config.yaml
model: "spectrogram enhancement model"
dataset: "two synthetic voices taking turns or overlapping, over music, noise or silence"
train_examples: 26041
gain_aug_db: 10
noise_aug: 0.01
n_mels: 64
hop_length: 160
input: "log_mel"
win_length: 512
task: "enhancement"
loss: "charbonnier"
arch: "unet"
norm: "batchnorm"
activation: "silu"
pixel_unshuffle: 2
widths: [96, 192, 288]
blocks_per_level: 1
block: "basic"
attention: false
upsampling: "nearest_conv"
init: "kaiming_normal"
residual_init: "none"
optimizer: "adamw"
lr: 0.0021
beta1: 0.9
beta2: 0.999
eps: 1e-06
grad_clip: 1.0
l1_shrink: 0.003
steps: 17700
batch_size: 64
epochs: 43.5
lr_schedule: "cosine"
final_lr_fraction: 0.01
warmup_steps: 3540
weight_decay: 0.05
Rows from block 2 of a small spectrogram enhancement model, named by matrix and row number. Rows with one number belong to one channel. Each number is 50 + 15 x the weight over its row's rms, rounded and kept within 0 to 99. All counts start at 0. After the name is the row's rms in percent of the matrix's.
Before each channel's rows are labels from the 100 clips, of 14976, where the channel reaches its highest value: "lies over" is the class under the peak. Only what is clearly more common there than usual is listed. The data: two synthetic voices taking turns or overlapping, over music, noise or silence.
# convs0: first 3x3 conv (model.mid.0.convs.0.weight, 288x288x3x3, each kernel summed), inputs 192-287
# convs1: second 3x3 conv (model.mid.0.convs.1.weight, 288x288x3x3, transposed, each kernel summed), outputs 192-287

lies over: no speech
convs0.260 098:44 99 38 43 48 65 35 47 32 65 72 47 64 48 30 52 35 60 41 40 61 34 34 44 44 38 52 48 57 56 37 31 30 77 52 49 41 82 39 79 23 36 20 59 49 45 41 49 68 53 53 75 26 53 46 68 49 50 63 42 87 46 44 44 55 52 80 39 47 70 61 54 51 41 41 51 45 73 46 74 81 59 63 61 41 49 51 61 78 35 43 61 66 38 47 52
convs1.260 110:24 24 52 29 45 38 41 49 38 49 58 58 47 63 70 37 24 58 52 54 44 49 38 46 51 54 47 54 43 22 46 54 51 43 29 48 50 23 42 28 65 40 47 41 55 45 44 47 63 55 58 33 67 55 60 53 62 50 64 58 23 47 51 44 49 42 41 45 49 17 34 50 29 29 40 21 50 38 48 49 64 22 59 60 44 39 55 33 37 70 47 71 37 38 44 30

lies over: no speech
convs0.49 085:64 32 28 49 43 43 50 52 49 51 51 82 54 27 57 78 54 88 47 46 18 50 39 62 57 52 52 55 59 46 80 44 47 50 75 47 58 52 52 47 35 35 56 50 58 48 40 76 36 44 64 49 83 49 61 74 44 52 99 55 58 45 62 33 59 50 46 50 47 18 69 47 49 30 35 13 48 43 36 63 90 45 79 48 51 50 50 38 43 61 48 50 54 49 34 62
convs1.49 078:39 63 59 51 58 49 54 43 65 52 59 32 51 52 00 49 41 22 46 49 51 48 53 59 55 37 50 33 39 18 44 36 41 49 43 45 50 43 42 65 37 53 31 30 44 46 48 35 22 53 42 57 10 51 10 11 30 41 20 47 57 70 44 62 56 51 60 51 46 64 34 49 28 38 55 94 46 35 51 39 00 44 12 57 46 50 55 45 55 81 52 32 53 55 75 34

lies over: no speech
convs0.257 093:37 55 38 59 41 34 46 44 24 52 53 47 49 62 29 68 25 39 47 48 78 48 36 50 52 30 51 21 48 52 46 37 44 57 30 36 49 02 44 51 61 42 06 47 32 42 16 48 99 48 68 44 34 52 47 39 12 37 63 53 72 18 50 34 55 54 68 50 49 64 41 46 52 61 53 37 43 48 59 28 55 45 55 55 06 56 53 49 55 61 43 48 51 42 27 43
convs1.257 083:21 31 39 42 57 43 21 53 64 38 49 66 50 58 47 41 24 49 57 57 43 43 26 51 48 57 48 66 49 44 51 51 52 49 58 70 50 31 40 49 47 45 43 49 51 35 59 41 54 49 49 57 22 55 46 54 67 52 74 63 45 31 45 74 48 51 70 48 56 29 36 50 47 33 41 25 58 73 50 79 67 31 49 57 65 57 57 50 51 99 47 50 50 50 61 43

lies over: two voices
convs0.115 115:50 04 37 56 44 29 58 48 33 60 33 44 56 53 52 50 37 58 48 48 46 55 32 55 54 36 49 39 59 57 54 48 46 25 50 40 50 58 50 51 40 44 26 48 17 57 48 34 47 49 47 52 38 52 33 40 30 50 59 55 28 42 48 32 43 54 32 52 48 31 46 49 61 99 45 42 45 29 51 26 46 43 53 42 43 62 48 51 22 57 48 26 57 52 39 52
convs1.115 090:62 76 54 47 51 62 33 53 63 40 63 43 52 45 45 59 65 40 53 49 49 41 41 45 51 46 47 50 54 33 43 54 56 51 54 57 53 37 29 03 46 50 59 38 60 49 57 46 08 59 47 48 56 47 52 56 64 57 52 55 86 01 53 68 50 58 51 51 52 63 53 48 42 47 56 60 54 44 55 60 40 32 47 45 75 50 50 49 47 65 60 63 57 56 52 34

lies over: no speech
convs0.240 104:41 62 73 48 45 59 00 53 57 48 49 62 45 49 53 54 35 18 43 50 45 48 05 37 50 49 50 48 51 45 05 55 53 58 26 49 51 36 30 46 48 47 45 53 55 55 54 39 69 50 49 51 29 48 55 47 43 52 57 37 52 45 50 67 49 49 51 48 55 49 26 49 42 50 50 62 53 31 51 48 34 53 36 45 84 46 50 18 49 50 58 61 56 21 00 31
convs1.240 070:59 56 20 50 52 48 44 50 52 49 51 61 54 53 38 25 50 75 50 52 59 50 52 50 53 62 50 50 67 52 53 45 50 49 46 55 50 50 50 39 57 51 66 48 15 52 38 73 68 57 44 49 71 49 39 61 45 38 71 51 55 34 45 53 53 49 55 53 44 38 72 50 33 42 44 09 53 99 48 60 99 49 56 58 39 19 52 63 49 00 48 33 52 53 40 52

lies over: no speech
convs0.259 061:53 36 18 40 40 48 58 62 50 44 34 71 46 56 62 60 58 65 51 51 50 46 53 48 60 47 50 54 59 36 60 59 61 42 38 50 54 42 49 33 55 40 51 36 39 55 48 77 61 44 53 43 73 47 40 69 60 51 99 41 76 52 37 42 74 42 44 43 56 44 59 51 41 28 59 18 49 40 59 67 99 43 50 48 34 42 51 45 51 43 55 42 68 44 53 42
convs1.259 077:42 50 48 51 61 53 56 45 54 53 71 43 55 43 00 49 39 21 41 50 49 51 52 54 58 47 53 61 46 38 47 45 53 46 53 56 51 53 54 70 26 54 39 37 48 41 50 38 11 51 42 66 15 57 00 24 32 44 46 48 56 64 42 66 67 54 49 51 47 56 37 45 42 39 52 99 47 50 51 65 37 42 18 55 51 47 55 58 55 60 48 39 53 49 63 52

lies over: two voices
convs0.88 074:44 39 36 62 64 43 14 50 39 53 51 39 61 49 47 32 42 27 47 31 52 41 55 52 59 28 51 24 40 46 17 36 44 51 50 47 65 62 65 55 33 38 39 37 54 52 49 35 21 58 50 59 34 41 43 48 52 55 42 44 57 16 47 49 58 60 51 55 40 47 40 48 44 52 48 48 51 31 53 32 03 52 44 53 49 56 52 49 45 44 36 63 47 48 39 38
convs1.88 088:42 55 72 52 46 42 46 48 55 50 64 58 52 52 56 96 32 70 50 50 45 43 46 57 59 50 44 55 51 47 59 48 55 44 49 46 50 30 49 48 45 52 50 69 40 64 33 49 80 45 55 51 47 42 38 60 41 44 45 45 34 49 45 33 54 52 82 40 58 07 47 41 40 41 56 31 43 57 52 65 72 32 56 47 54 57 52 49 47 66 53 34 46 42 46 40

lies over: two voices
convs0.72 148:60 45 52 54 39 33 51 40 44 56 33 26 57 59 45 54 43 63 50 39 61 54 34 56 62 38 53 57 52 49 51 52 56 36 31 32 53 68 45 42 45 54 36 50 15 50 34 51 64 50 41 48 37 53 22 34 21 36 35 48 26 44 33 19 53 53 57 47 51 41 53 35 50 99 62 51 37 24 61 41 66 25 45 40 40 51 53 58 22 52 50 19 62 42 42 43
convs1.72 134:43 53 22 50 53 62 46 50 51 40 35 47 72 36 66 44 44 35 42 54 45 59 41 54 49 69 55 43 48 62 49 60 64 54 56 53 53 52 47 27 38 46 43 66 67 62 51 42 32 53 44 52 39 40 37 37 76 63 60 53 75 09 49 56 48 67 65 52 54 60 54 57 62 64 68 16 48 67 68 52 48 76 43 49 78 60 55 52 49 49 57 58 66 55 56 59

lies over: no speech
convs0.270 069:44 63 53 48 39 85 15 53 48 43 08 52 50 55 72 62 44 50 36 55 70 42 49 44 48 38 49 31 50 50 63 50 48 49 39 24 55 35 62 54 35 51 44 48 43 50 51 42 46 37 43 54 70 44 59 52 40 51 60 29 66 61 49 16 41 44 31 30 47 82 46 53 53 39 58 14 48 37 56 43 02 72 48 37 53 55 52 30 59 40 37 37 42 33 42 45
convs1.270 077:27 42 51 52 46 43 64 50 41 48 99 39 50 50 00 35 32 73 52 57 54 52 54 54 51 52 50 66 68 55 47 41 53 46 39 64 50 52 52 33 52 54 41 38 36 48 47 72 46 47 37 52 41 54 34 62 40 39 46 53 40 52 42 67 60 52 34 47 35 53 44 51 42 33 46 99 60 31 43 68 68 42 38 46 33 49 48 69 43 52 49 29 49 46 52 48

lies over: two voices
convs0.91 087:40 41 76 67 47 48 40 44 39 52 53 32 46 37 42 53 41 34 49 47 61 70 51 45 46 41 48 63 60 68 42 50 40 22 30 41 43 40 59 45 55 60 42 36 20 45 29 68 61 55 37 37 49 40 48 42 41 45 42 21 30 57 53 43 47 57 39 26 30 68 54 48 76 61 39 86 44 27 45 26 58 45 43 23 16 58 31 26 12 41 70 33 40 41 44 54
convs1.91 084:49 32 71 54 43 45 58 51 57 52 39 54 66 43 60 46 52 51 45 49 53 50 40 49 45 55 51 63 51 61 38 59 67 60 62 28 50 55 64 73 46 52 75 74 52 40 73 59 31 58 51 52 74 48 83 53 55 54 67 58 45 17 69 39 34 63 45 57 44 87 45 51 68 47 51 71 44 30 48 50 47 94 54 48 52 66 45 45 46 61 54 79 48 70 51 62